From a checkpoint of a small image flow-matching model: batches of 64.
Rows from block 3 of a small image flow-matching model, named by matrix and row number. Rows with one number within an expert belong to one neuron, the router's apart. Each number is 128 + 24 x the weight over its row's rms, rounded and kept within 0 to 255. All counts start at 0. After the name is the row's rms in percent of the matrix's.
After each expert's rows are labels from the 100 images, of 14976 (inputs lightly noised), where the router gives the expert most weight on average: "top examples" is what is common among them. Only what is clearly more common there than usual is listed. The data: cartoon faces. In brackets: how many of the 100, against the usual share in percent.
# router: slot weights (model.blocks.3.mlp.router.weight, 64x128, trained with AdamW), inputs 0-63
# up: expert up (model.blocks.3.mlp.up, 32x64x128), inputs 0-63
# down: expert down (model.blocks.3.mlp.down, 32x128x64, transposed), outputs 0-63

# expert 5
router.10 105 [105 118 146 108 128 114 132 129 100 129 128 128 122 163 128 108 129 120 155 131 132 173 132 153 157  70  89  97 130 126 128 129 116 176 109 111 118 159 126 121 136 112 125 105 139 147 164 177  91 156 110 163 100 119 131 147 130 120 121 130 141 125 120 144]
router.11 108 [112  78  95  84 169 124 152 142 118 142 143 149 105 142  98 126 109 125 171 127 114 160 137 110 125 120 112 129 137 130 139  99 115 148 125 127 135 204 128 181  86 152 126 103 125 173 141 122  95 176 128 125 112 127 174 133 131  95 143 132 121 153 111 172]
up.0 105 [144  76 145 138 111 115  95  90 112  83 156 158 117 131 124 137 168 169 101 153 138 100 143 134 160 139 110 135 126 134 153 156 143 140 134  81 152 117 129 173  79 172 157  99 115 114 127 138  90 115  74 118 115 112 119 195 146 124 109 149 137 118 121 152]
down.0 101 [135 130 146 173 157 104  97 135 201 103 133 132 165 141 133 148  89  95 108 130 157 123 124 124  96 114 110 169 145 120 109 125 125 132 154 128 168 117 119 117 128 146  76 144 122 151 117 124 125  66 121 120 144 132 162 140 160 159 111 125 129 152 139 123]
up.1 119 [168 135 111 115 180 133 122 125 181 128  96 145 120 174 107 126 154 120 141 147 133 162 119 128 141 128 155  68 121 114 123 140 150 179 171 127  83 104 124 140 117  77 102 127 130 136 146  94 114 125 128 160 144 145  87 117 141 123  76 165 148  93  97 151]
down.1 115 [109 108  88 105 111 138 146 151 136  80 107 135 118 101 127 134 132 132 122 117 133 122 128 119 116 135 133 142 130 153 144 108 133 136 141 120  79 126 118 130  94 159 128 126 132 118 165 117 149 169  76 129 108 107 144 103 148  88 187 138 133  94 150 141]
top examples: beard (64 vs 20.2); red hair (56 vs 6.1); hair: curly hair (53 vs 13.9); orange hair (41 vs 6.5)

# expert 25
router.50 087 [ 77 134 157 108 120 140 112 139 119 110 109 118 159 124 126 123 166 138 139 134 163  84 166 140 109 126 151 152 124 101 126 128 105 113 116 116 100 102 145 164 169  97 105 111 123  83 109 125 141  89 121 131 128 162 108 100 119 120  91  91 119 111 169  79]
router.51 126 [113  98 176  96 122 151 142 120  94 117 134 136 145 103 104 150 131 172 139 124 100 126 158 140 159 150  96 172 123 116 117 156 129 130 160 104 143 107 113  98 106 146 116 125 110 154 102 117 128 109 178  88 123 116 152  94 156 160 163 133 106 154 113 147]
up.0 096 [121 118 119 140 111 123 106 109 159 136 159 133 128 124 102 121 141  79 122  99 152 163 102 127 123 134 110 133 133 156 115 135 132 118 134 118 148 178  96 117 119 124 160 147 129 130 109 123 103  60 158 113 111 107 140 130 103 151 138 117 130 142  98  93]
down.0 085 [102 134 120 169 163 128 104 135 123 113 137 139 111  98 107 136 171 154  79 138  98 167 142 128  75 146  79 146 107 126 104 117 139 116 150  91 160  99 108 106 135 136 156 127  97 118 139 106 117 119 141 143 132 107 125 131 164 119 113 138 180 113 155 138]
up.1 069 [151 152 136 114 132 112 123  91 142 141 150 125 117 125 124 138 106 186 123 121  99 131 124  96 129 121 110 135 137 105 181 167  73 117 119 150 107 140 157 122 132 180 131 146 192 151 103 121  87 101 150 145 144 124 146  84 115 133 167 147  86 111 145 135]
down.1 093 [ 95 150 157 127 105 140 129 137  92 126 137 136 146 100 132 120 105 139 150 146 147 123 126 128 158 114 142 108 112 106 117 130 149 103 170 123 140 113 133 163 137 118 101 130 117 126 109  81  92 133 137 135 121 113 143  84 121 146 127 122 178 105  80  82]
top examples: beard (45 vs 20.2); teal face (38 vs 14.1)

# expert 16
router.32 109 [182 134 158 121  96 108 103 133  99 155 160 140 128 124 113 150 105 120 113 110 112 114 139 159 130 155 119 128  99  75  84 150 102 147 157 122 112  89 115 109 148  93 152 137 131 106 129 103 105 105 158  94 120 175 134  98 163 160 121 156 161  97 133 153]
router.33 099 [145 124 122 161 131 141  91 135 192 142 187 104  99 151  79  95 106 142 117 128 113 130 124 167 143 149 152 138 154 168 102 105 143 135 166 117 118 111 148 133  99 111 127 154 139 147 115 145  86  99 128 107 132 174 148 134 123 117 106 124 116  83 128  94]
up.0 073 [ 95 110 107 115 123 105 205 175 132 143 130  83 164 114 145 126  83 125 106 146 118 122  98 151 107 126 118 128 119 134 160 184 157 133 127 138 119 145 128 138 120 121 123 111 171 169 132 161 106 132 143 135 134 146 145  90 148 169 122  82  81 119 123 131]
down.0 077 [ 96 107 127 130 173 133 125 122 111 131 129 146 118 133 102 133 134 153 116 117  84 206 134 146 130 170  85 169 136 146 150 174 110 117  81 115 141  99 141 100 102 130 149 124 129 149 130 131 141 175 124 118  99  95 158 153 134 139 119 134 135 137 105 109]
up.1 116 [120  84 151 191 180 165  95 166 147  91 116 134 181 159 156 132 155 103  80 125 131 151 148 122 145 115 150 181 131 123 120 109 151 115 123 119 122 151 145 106 118 143 120 108 107 113 135 118 161 106 110 122  88 114 112 132  92 139 142 125 124 118 115 139]
down.1 111 [164 124  95 111 119 161 106 122  93 158 105 117 101 105 102 126  97 115 140 131 105 147 125 121 132 124 183 148 159 146 122 112  67 133 137 161  86 132 110 130 131 163 119 128 144 143 115 133 147  95 158 146 160 175 113 123  94 137 120 111  80 147 114 155]
top examples: white hair (29 vs 6.4)

# expert 31
router.62 099 [190 123 157 110  95  88  83 139 124 112 146 157 124 153 147 100  79 132  92 110 131 149  96 183 137 114  98 156  93 128 140 112 153 117 179 128 113 117 142 117 139  97 107 175 164 135 145 165 137 109 142 135 111 153 117 141 135 132 108 121 145 136 136 128]
router.63 106 [103  84 168 146 123  76 136 126 146 107 158 134  98 134 139 120 131 122 114 110  89 144 168 113 107 137 102 140 126  95 121 150 126 124  73 105 128 158 117 128 123  63 133 138 117 134 127 105 111  88 120 158  72 113 109  93 153 171 140 139 140 115 112 127]
up.0 127 [112 120 132 121 148 112 120 149 131 134  96 167 118 148 138 116 106 128  80 116 141 159 125 119 163 147 129 108 112 127 164 115 123 122 122 111 147 144 102 154 115  67 104  95 113 112 137 133 161 121 130 144  83 111 141 146 165 126 170 150 126 118 153 127]
down.0 113 [125 103 134  68 119 145 160 135 113 151 124 124 136 101 120 179 143 135  78 104 126 117 116 129 109 125 144 128 138 134 106 122 128 113 140 132 145  84 120 109  91 141 125  97 139 131 123 109 129 103 128 137  84  84 105 122  97 126 133 131 118 136 153 141]
up.1 114 [140 134 150 108 155 122 137 153 117 155 146 155 115 145  86 137 158 141 158 100 135 115 111 118  92  99  82 194 130  90 146 144 122 144 116 157 139 142  96 165 107  97 137 132 171 144 134 118 137 111 155 149  90 123 112 127 144  95 137 157 121 110 122 135]
down.1 105 [130 104 171 135 119 127 128 131 134 141 124 106 108 121 174 129  79 139 131  84 139 125  82 128 156 157 112  97 133 133 131 108 104 130 122 102 152 120  81 118 137 171 104 149 110 115 134 130 158 121 157 148 113 124 180  86 146 175 127 136 141 105 121 113]
top examples: green hair (34 vs 6.1); yellow hair (26 vs 6.2)

# expert 12
router.24 121 [150  99 149  50 153 164 156 133  79 122 127 145 149 101 110 119 127 152 132 136 134 142 108 102 121 139 139 135 127 123  91  95 115 121 115 119 189 125 107 162 139 146 114 167 117 130  87 110 136 124 139 138 141 136 182 111 132 184 131 104 159 104  78 123]
router.25 123 [149  76 122 124 128  94 115 111 158  93 153 110 128 146 114 112 118 134  73 115 100 152 123 128 163 143 115 162 105 135  93 127 127 123 116  98 128 102 110 116  90 144 160 147 130 164 113  99 100 106 130  97 115 132 149 117 143 183 112 153 123 151  95 137]
up.0 097 [ 76 105 121 141 145 101 120  93 101  94 154  88 107  97 136 112 195 142 130 111  67 122 135 144 119 127 121 128  99 128 142 145 132  63 123 106 139 132 135  94 138  87 127 175 137 124 133 154 149 157  75  81 165 138 133 156 121 110 148 142 127 116 157 120]
down.0 089 [130 144 144 123 105 123  76 104 113 124 155 106 138 130 138 131 100 114 110 147  92 152 125 128  92 138 130 129 126 150 164 121 121  90 115 104 143 112 110 159 158 110 156 133 123  78 124 141 127 124 140 131 140 109 156 114 133 139 144  80 114 103 105  92]
up.1 109 [108 144 127 140  88 161 140 177 128 116  96 135 115 102 141 129 147 112  91 128 150 133 133 123 128 169  75  73 164 118 153 127 131 145 198 149 151 139  81 144 138 132  98 135 122 127 110 145  92 144 136 128 134  90 142 152 101 158 148 154 148 105 123 121]
down.1 105 [116 119 111 121 127 136 137  97 126 139 103 109 141 130 114 172 122 158  83 162 120 140 150 103 102 133  84 140 132 108  71 106 114  98 146 107 137 144  86 107  89 134 128 132 134 153 136 133  77 143 158 125 108 114 140 148 180 166 140 137 131 145 141 101]
top examples: white hair (48 vs 6.4)

# expert 24
router.48 081 [ 99 106 132 145 137 137 115  92 135 153 115 141 147 148 119 152 129  78 146 130 170 125 127 114 155 161 140 125 152 135 125 138 165 151 113 124 147  83  70 165 127 139 131 186 168  90 102 117 108 111 113  96 117 160 117 156 130 139  95 109 150 109 106 123]
router.49 119 [149 145 124  83 127 132 157 162  97 105 127 115 125 134 151 110  95 158  95 102 127 155 119 115 136 133 146 166 101 140 114 152 164 151  48 138 122 153 119 113 135  72 154 136 109 138 127 130 105 160 127 124  75 170 128 156 149 135 139 110 113 153 116 120]
up.0 114 [160 108 207 139 131 114 114 142 167 127 104 136 106 163 117 108 143 123 112 169 146 154 110  93 164 167 144 131  93 129 122  88 146 111 123 116 132 149 101 116 107 152 140 142 151 115 120 141 122 180 149  78 130 121 122  98 124 129  76 106 105 102  86 102]
down.0 109 [129 135 160 116 125 123 111 140 127 108 142 119  82 135  99 120 135 159 134 117 129 173 122 129  92  94 134 166 155 116 138 141 187  92 111 152 122 103 133 147 150 109 129 172 110 111 121  97 166 118 144 114 190 110 104 126 127 140 130 127 155  79 120 117]
up.1 084 [ 94  89 160 155 152 142 143 123 164 163 123 124 110 131 170 135 174  98  65 145 115 147 109 125 126 114 124 132 157 128 164 147 145 119 144 134 111 178  93 132 109  87 146  94 113 159  93 151 158 116 107 112 148  92 149 120  87 138 136 134 140 116 104 113]
down.1 094 [138 106 106 151  91 129  97  92 148 138 119 129 134 130 144 157 104 124  76 156  87 121 131 144 138 127 100 164 115 155 130 117 129 142 109 172 128  98 130 130  91 157 107 100 141  99 128 115 140 150 151 110 127 124  65 110 173 143  85 167 141 120 159 171]
top examples: pink face (42 vs 14.4)

# expert 6
router.12 105 [132 135 153  67 121 129 125 118 132  93 143 107 107 103 100 119 176 144 159 139 155 103 134 157 148 125 125 155 137 137  88 123 164  88 141 145 151 132  74 130 112  88 155 119 136  91 118 141 133 104 150 133 148 151 111  99 116 103  93 147 162 100  68  93]
router.13 086 [137 120 118 105 162 154 146 135 105 117 130 170 106 126 122 171  96 134 108 129 110 142 136  89 116  92 124 135 128  89 104  91 114 120  90 128  77 121 145 153 127 141 160 142  97 179 145 160 118 127 117 125  95 112  94 136 152 188 147 119  87 167 147 134]
up.0 069 [142 140 138 146 154 122 173 100 140 151 179 158 171 133 121 120  96 160 160 153 133 146 145 103 109 145 119 145 109 107 133 101  98 133 118  95 159 106 135 150 117 134 128 135 148 166 114 127 123 156 130 117 139  99 105 107 162 116 130 171 157 130 140 157]
down.0 091 [101 137 133  82 112 101 148 135 102 139 111 102 109  98  98 120  94 139 117 102 169 122 124 127 130 162 139 121 121 152 138 177 115 127 104 106 101 164 102 126 111 148 121 141  75 141 115 134 115 161 168 154 117 123 119  59 132  80 125 133 137 151  68 122]
up.1 114 [163 148 143 152 180 128 135  94 139 119 102 122 144 140 151 155 169  77  95 127 123 101 128 112 159 150 125 134 155 146  73 117 123 139 110 152 116 155 178 156 135  95 171 108 123 137 147  94 178 122 107 123 112 116 107 141 102  95 154  96 105 108 118 146]
down.1 114 [ 72 135 197 158 135 141 134 113 134 115 103  95 124 106 116 142 123 156  81 153 109 140 141 123  95  96 125 145 149 141 141 117 144 144 120  93 174 160 144 132 171 132 131  73 188  98 136 120 147 124 127 135 138 117 167 156 100 147 102  95 159 106 133 129]
top examples: beard (60 vs 20.2); black hair (42 vs 6.2); sunglasses (32 vs 12.1)

# expert 14
router.28 103 [123 133 162 127 138 142 124 123 109 146 119 145 129 122  81 140  95 189 111 143 109 103 153 130 142 122 101 141  99 145 112 144 131 153 120  96 169 100 112  99 105 144 127 125 115 128 111 130 107 145 135 122 145 146 170 115 155 158 143 115 125 162 139 144]
router.29 085 [118 120 116 119 134 142 142 138 125 166 122 112 159 160 189 135 169 106 142 142 161  78 115 148  97 147 134 181 173 150 146 105 104 146 151 122  88  99 142 166 148 135 124 135 157  98 170 144 141 127  88 132 178 145 116 167 150 134 121 139 132 120 158 101]
up.0 098 [154 131 124 116 162 120 108 138 153 149 132 130  81 147 127 130 118 139 101 122 103 110 168 142 154 181 108 115 111 127 131 118 159 209 118  91 161 151 131  87 174 121 134 122 149 120 113 122 132 146 154 128 104 130 111 127 141 136 132 139  87 123 117 140]
down.0 100 [ 96 119 149 112 100 117 168 113  98 134 103 127 122 113 134 145 136 125  92 139 162 131 127 118 106 164  93 143 154 116 129 124 140 157 123 110 133 115  77 110  57 154 114 113 103 129 122 121 126 135  88 121 154 118 104 124 156 185 169 130 119 116 127 115]
up.1 090 [193 117 141 183 141 112 144 152 116 143 185 162 104 122 142  99 113 126 123 129 183  87 136 126 114 103 103 131  83 134 130 125 158 158 138  83 124 162 120 102 149 138  81  91 120 136 133 132 141 110 127 116 164 108 144  65 119 172  87 133  96 147 137 136]
down.1 072 [117 172  93 133  96 102 130 127 156 164 171 142 153  95 122 103 142 129 108  99 141 120 150 124 128 171 131 138 150 146 141  79 126 126  89 111 156 105 130 147 111 114 132 142 128 133 161 156 125 110 137 132 170  81 134  65 134 107 114 126 185 153 123 152]
top examples: bald (34 vs 8.5)